Weights of a small image classifier: norm layernorm, 195000 training examples.
Rows from block 3 of a small image classifier, named by matrix and row number. Rows with one number within an expert belong to one neuron, the router's apart. Each number is 50 + 15 x the weight over its row's rms, rounded and kept within 0 to 99. All counts start at 0. After the name is the row's rms in percent of the matrix's.
Before each expert's rows are labels from the 100 images, of 14976, where the router gives the expert most weight on average: "patch colour" is the nearest of a few named colours to the mean colour under the peak. Only what is clearly more common there than usual is listed. The data: scattered letters and digits in many colours. In brackets: how many of the 100, against the usual share in percent.
# router: slot weights (model.blocks.3.mlp.router.weight, 8x384, trained with AdamW), inputs 308-383
# up: expert up (model.blocks.3.mlp.up, 4x384x384), inputs 308-383
# down: expert down (model.blocks.3.mlp.down, 4x384x384, transposed), outputs 308-383

# expert 0
patch colour: black (80 vs 35.6)
router.0 145:60 61 67 57 53 37 62 61 34 33 88 65 39 47 14 84 54 68 62 53 56 47 33 60 43 34 41 73 32 36 59 41 71 33 80 59 43 44 42 48 60 46 55 82 76 66 50 37 61 59 64 21 27 36 44 30 43 43 63 63 42 62 46 61 40 40 60 54 52 55 47 71 33 45 49 42
router.1 070:33 75 61 44 62 59 29 75 12 37 65 63 33 55 46 50 55 59 49 39 50 35 34 59 48 51 57 81 39 16 38 36 51 46 78 54 34 63 51 42 61 72 57 29 62 44 69 52 46 40 76 77 52 36 53 33 31 57 64 51 26 59 31 84 40 31 48 51 68 37 31 41 53 53 25 55
up.0 095:43 65 57 54 58 28 40 32 28 14 32 34 56 65 72 50 54 34 45 33 51 34 58 54 67 49 50 55 58 38 78 66 53 64 41 67 35 46 41 45 16 74 30 46 42 38 63 62 37 52 46 66 46 77 45 63 52 47 44 55 77 59 65 45 48 71 53 81 36 39 32 37 54 63 42 64
down.0 107:57 58 37 45 73 53 25 43 68 82 30 68 42 53 34 34 22 49 21 26 41 72 49 47 61 54 60 39 60 50 34 29 43 43 65 41 41 47 14 67 33 55 60 42 23 46 44 74 52 43 62 49 29 56 34 20 66 33 66 30 48 46 72 48 44 46 44 46 33 34 38 47 45 46 45 32
up.1 133:86 56 65 70 48 63 63 67 61 81 36 52 51 54 40 45 64 50 64 43 63 52 38 61 53 70 62 37 72 62 37 21 74 44 47 36 29 91 74 80 33 51 53 40 43 37 31 55 58 34 66 61 54 51 63 35 47 56 65 51 46 30 34 30 40 09 68 25 76 77 64 61 38 20 29 79
down.1 132:62 56 41 12 80 50 24 29 29 44 31 50 77 41 35 58 50 66 38 38 71 32 80 59 45 48 58 34 54 49 51 55 61 53 33 52 46 21 32 51 46 51 62 32 30 41 74 50 63 55 62 45 37 42 26 78 58 36 34 52 39 40 78 65 45 57 80 63 17 37 52 55 63 77 59 42
up.2 066:60 45 34 49 56 30 30 65 25 31 38 47 25 67 52 26 53 80 64 54 29 56 19 48 39 49 60 60 36 49 48 56 37 75 56 54 62 71 28 43 66 09 51 37 62 60 65 52 29 53 35 49 66 84 34 65 39 09 48 24 43 49 69 38 79 45 45 43 42 43 22 31 66 53 47 18
down.2 093:35 71 26 46 52 51 47 44 29 66 51 47 34 42 22 41 64 61 44 54 38 61 53 61 78 40 29 41 67 32 40 39 41 34 57 46 53 42 59 63 73 53 44 43 47 85 55 63 75 66 59 68 68 74 59 75 49 63 52 70 61 44 56 66 61 63 69 37 29 39 25 80 68 31 48 55
up.3 124:71 63 48 74 63 48 55 54 46 58 39 62 48 41 47 58 71 35 46 34 54 48 22 39 30 52 66 46 73 77 30 45 52 36 44 19 49 71 61 70 40 26 57 59 58 68 31 52 17 59 63 69 49 78 35 35 48 55 38 33 42 70 42 51 44 60 60 26 65 42 62 44 53 64 15 58
down.3 128:67 43 64 39 66 43 22 35 46 56 29 46 65 35 34 69 61 51 40 50 51 29 67 59 60 44 54 39 72 36 52 70 65 50 45 66 37 26 37 47 42 60 63 57 25 32 86 57 65 64 56 43 30 40 29 49 60 28 46 39 50 25 61 40 44 60 63 79 32 43 62 55 54 69 60 56

# expert 1
patch colour: white (64 vs 25.5)
router.2 070:55 48 73 61 49 54 61 90 17 56 78 54 30 58 60 41 28 67 43 25 52 55 74 67 63 39 39 48 65 34 51 52 57 36 57 40 21 58 32 66 51 37 50 52 53 50 67 35 44 22 59 78 48 32 59 72 48 48 39 60 74 68 32 47 75 41 43 42 57 87 55 50 52 47 72 70
router.3 084:54 73 38 56 57 24 56 55 44 51 71 24 69 68 51 53 58 51 20 50 46 35 40 40 59 69 72 53 30 37 53 56 50 47 47 39 44 59 45 61 60 20 40 77 47 50 60 44 21 26 52 68 75 57 75 56 35 56 48 69 39 53 43 55 62 19 67 53 65 68 25 44 28 73 63 58
up.0 136:31 45 47 28 48 51 47 40 59 66 45 59 69 49 66 30 45 29 34 60 83 48 62 50 82 27 43 13 76 70 64 47 29 72 55 68 72 41 45 48 28 42 42 35 71 29 60 60 58 33 28 37 26 38 41 44 70 69 51 35 54 62 64 56 54 54 30 59 43 29 75 32 59 68 67 64
down.0 146:39 49 41 29 53 41 41 34 60 58 45 46 39 58 47 41 36 31 52 18 60 41 75 52 77 43 65 30 69 08 54 54 40 45 43 61 65 51 30 71 50 49 49 64 48 55 38 74 49 52 32 59 47 68 42 00 80 46 55 50 41 61 69 67 38 69 57 47 50 20 39 38 76 61 66 53
up.1 064:44 64 38 36 45 50 17 75 43 22 38 31 58 39 51 40 31 58 42 49 64 26 35 63 48 47 77 36 47 46 80 44 70 68 70 33 38 72 22 65 55 57 33 55 90 24 77 45 51 50 50 46 43 51 33 69 47 41 52 39 55 65 61 44 70 50 74 53 39 52 36 26 68 44 30 48
down.1 050:45 42 52 58 37 58 59 41 31 42 17 69 52 64 63 56 33 34 52 24 75 24 49 20 60 63 70 44 65 27 79 51 59 60 45 56 48 39 20 50 29 53 72 55 64 24 36 29 36 35 67 42 50 57 69 10 58 09 43 42 41 37 37 65 54 40 53 28 66 51 50 52 64 59 59 33
up.2 090:31 66 26 66 59 59 25 83 49 31 51 72 23 37 47 58 53 35 27 63 71 52 45 52 57 57 57 61 48 56 49 62 77 48 64 33 63 37 59 38 46 40 65 32 47 27 59 50 60 35 36 46 67 79 79 60 50 37 69 80 16 55 30 58 74 72 95 41 37 52 41 58 87 35 42 44
down.2 065:36 20 60 51 61 52 62 28 38 63 48 58 86 56 27 34 76 72 47 45 67 52 62 30 43 53 34 47 76 39 48 46 59 60 56 47 49 57 31 77 39 59 54 72 56 47 51 50 33 38 57 68 33 40 51 02 45 44 81 56 54 69 49 56 23 76 20 47 57 46 32 48 54 41 52 46
up.3 059:61 56 30 60 54 73 48 64 51 39 39 22 49 27 31 73 27 55 42 52 36 42 55 53 23 24 57 70 31 30 56 60 48 49 71 68 58 54 55 61 67 61 59 66 60 25 69 57 25 48 64 61 59 62 34 65 45 31 57 38 63 46 43 44 45 66 57 60 52 72 14 47 29 35 55 47
down.3 052:60 37 42 54 80 50 77 13 23 62 27 69 33 22 64 60 59 39 59 40 47 53 58 39 48 32 49 34 73 58 41 36 55 52 47 70 39 55 38 64 61 40 64 47 34 38 91 39 34 47 59 50 71 47 55 00 39 50 50 68 46 66 28 58 28 48 32 61 68 32 27 51 49 44 30 31

# expert 3
patch colour: pink (69 vs 21.2)
router.6 120:25 44 33 38 73 41 63 30 55 55 52 18 54 67 60 66 65 30 55 30 38 51 42 65 54 48 42 71 52 56 55 44 51 44 38 45 73 16 38 28 69 46 42 81 40 61 30 28 61 69 18 72 48 61 64 35 58 42 30 42 50 30 61 57 45 47 28 56 40 21 72 56 36 71 54 43
router.7 064:45 53 64 40 59 37 28 64 52 50 47 42 42 56 47 38 74 52 58 31 74 47 32 59 56 61 75 62 47 33 52 46 61 91 58 50 57 44 43 47 39 40 42 67 84 48 58 43 43 81 72 62 53 21 43 63 41 41 26 71 54 41 22 62 77 56 56 43 36 56 56 31 33 58 41 26
up.0 128:56 63 35 31 49 40 55 36 52 50 59 31 31 73 69 63 56 47 26 53 47 12 49 40 54 58 53 66 27 59 60 41 33 48 44 50 74 52 22 45 78 22 34 66 77 50 43 38 32 64 40 59 57 82 64 40 44 49 32 41 39 54 57 68 55 72 48 58 35 47 49 56 50 87 42 32
down.0 127:40 60 54 58 23 53 57 52 51 33 51 56 50 65 45 36 60 38 54 49 59 35 56 55 76 51 41 45 59 21 30 60 51 51 51 61 34 57 38 59 50 47 52 49 49 49 59 86 59 32 53 42 42 31 46 00 58 52 62 64 54 60 59 55 52 52 79 54 69 37 29 46 71 36 64 54
up.1 095:45 31 68 54 31 33 33 65 30 30 68 36 61 59 40 67 38 45 65 69 54 64 69 69 55 63 41 44 50 50 60 64 36 70 59 23 67 57 46 57 45 51 55 13 52 51 55 58 75 43 48 28 36 61 42 59 48 28 56 48 50 53 39 44 46 70 62 71 45 60 46 63 46 39 42 50
down.1 080:52 51 67 46 60 54 68 57 58 58 49 84 57 33 59 47 52 49 40 56 32 52 71 64 68 44 41 40 53 25 41 61 34 25 72 62 63 61 63 37 56 56 44 50 51 38 66 64 48 43 46 47 72 57 45 37 57 66 56 55 55 60 35 40 54 45 30 58 77 46 63 81 74 37 57 84
up.2 155:17 70 35 43 80 46 77 49 33 45 70 16 50 45 60 51 57 44 73 36 47 35 20 62 31 57 73 83 33 49 51 45 71 29 30 60 62 47 45 51 74 55 61 61 52 53 47 43 41 61 40 70 59 45 60 48 39 40 57 56 35 53 56 52 61 23 56 62 61 43 49 32 33 63 59 29
down.2 145:57 66 49 50 31 48 63 45 46 24 64 36 38 65 38 50 46 53 55 39 56 42 66 55 72 53 38 65 58 39 40 55 59 52 61 52 37 53 32 38 53 50 41 37 57 35 65 77 57 35 35 38 33 18 54 00 50 60 55 55 61 68 63 59 59 52 86 56 65 38 35 61 72 33 71 53
up.3 076:49 76 53 68 43 33 52 69 35 46 50 24 43 38 32 30 48 71 63 40 54 57 39 43 42 58 72 63 41 32 33 59 44 50 39 46 50 73 61 71 78 47 55 42 50 26 71 54 23 39 66 58 41 62 34 62 39 51 60 49 39 85 45 33 64 46 75 35 48 62 27 41 61 40 25 68
down.3 096:52 34 65 18 66 40 43 61 37 62 52 39 62 32 34 57 27 32 44 41 45 73 55 27 70 70 22 49 35 59 48 50 44 61 43 45 40 65 22 67 51 55 52 60 62 53 56 38 46 26 40 48 43 17 41 27 62 65 46 65 46 44 50 55 56 47 63 51 32 49 65 49 64 60 90 54

# expert 2
patch colour: white (68 vs 25.5)
router.4 070:51 53 49 68 80 49 41 59 53 47 62 38 64 38 61 55 52 74 54 35 46 57 61 61 19 35 36 61 76 28 62 53 38 46 46 36 24 71 65 61 33 55 53 51 61 52 79 59 66 00 69 62 32 10 50 67 59 40 47 57 65 53 57 37 51 42 84 41 46 53 43 35 66 43 53 64
router.5 136:57 50 61 57 43 65 32 62 61 62 36 48 46 56 62 26 52 60 61 55 66 59 74 37 48 65 43 33 59 56 44 58 40 60 41 29 51 61 73 75 28 46 44 23 51 39 67 86 42 35 82 63 58 57 37 64 61 68 58 46 42 51 59 48 45 51 65 27 56 42 52 28 79 62 41 76
up.0 064:49 59 65 82 47 43 50 60 60 25 63 58 55 68 85 54 40 43 57 54 22 54 44 66 48 47 71 67 11 22 58 36 64 54 49 73 23 61 36 48 74 44 55 55 55 60 45 35 57 56 28 41 34 61 63 61 20 39 42 41 57 82 68 21 43 65 50 38 52 54 48 48 43 46 46 33
down.0 059:76 62 64 47 38 39 61 41 44 38 25 45 39 50 49 36 47 44 47 52 56 57 08 36 38 83 56 56 60 32 45 43 42 82 43 51 54 55 70 56 14 78 51 44 47 70 66 48 52 16 48 55 35 79 61 00 70 74 69 50 40 55 13 54 36 55 36 64 55 56 60 81 70 52 62 55
up.1 057:24 55 36 49 59 51 66 67 45 43 64 62 57 52 48 64 44 52 56 52 42 45 53 70 31 75 67 51 24 17 63 60 49 49 52 43 15 54 49 26 55 36 28 39 57 53 35 52 56 35 18 30 44 51 71 41 33 51 50 53 46 42 17 53 58 51 60 61 61 52 46 52 45 24 65 46
down.1 048:48 50 62 41 45 26 59 64 31 68 49 60 39 58 65 47 43 48 71 51 47 39 59 66 22 70 33 55 69 42 63 43 51 42 49 56 54 41 63 32 62 38 48 62 36 64 80 60 42 54 45 46 49 57 50 31 58 32 66 46 60 48 21 48 62 57 42 54 76 34 60 54 63 47 59 28
up.2 128:48 65 71 62 51 45 39 43 30 59 36 62 37 65 28 32 71 61 62 66 51 42 47 24 73 46 52 54 60 59 53 44 29 48 58 48 47 43 60 83 34 36 42 38 63 35 69 58 21 29 68 59 68 34 43 36 65 56 53 35 46 59 38 72 30 22 67 33 47 62 50 43 66 32 54 63
down.2 122:47 64 36 37 48 45 59 74 35 50 62 34 13 61 48 56 56 58 49 40 52 34 37 73 38 60 38 75 59 25 48 22 55 62 58 35 47 56 47 46 63 70 43 32 56 57 41 54 63 55 35 45 59 59 73 00 19 55 57 56 43 72 57 34 53 55 64 47 59 65 27 47 61 67 74 49
up.3 098:36 38 21 37 40 54 53 43 51 61 28 61 37 66 61 27 42 32 21 76 62 59 52 48 57 50 40 29 59 59 79 39 57 55 34 63 59 54 57 42 31 25 36 45 22 38 57 46 58 56 32 37 09 44 44 48 51 40 57 41 54 54 52 30 53 69 16 53 33 54 46 51 44 50 58 58
down.3 118:65 64 71 52 53 60 54 62 60 59 81 28 28 35 56 66 30 45 37 35 57 66 43 59 28 51 77 72 36 44 23 38 63 48 59 41 55 73 44 59 47 11 54 38 49 56 43 37 57 48 34 37 62 39 51 00 37 54 72 36 48 59 37 32 14 32 21 47 69 55 35 39 23 47 41 43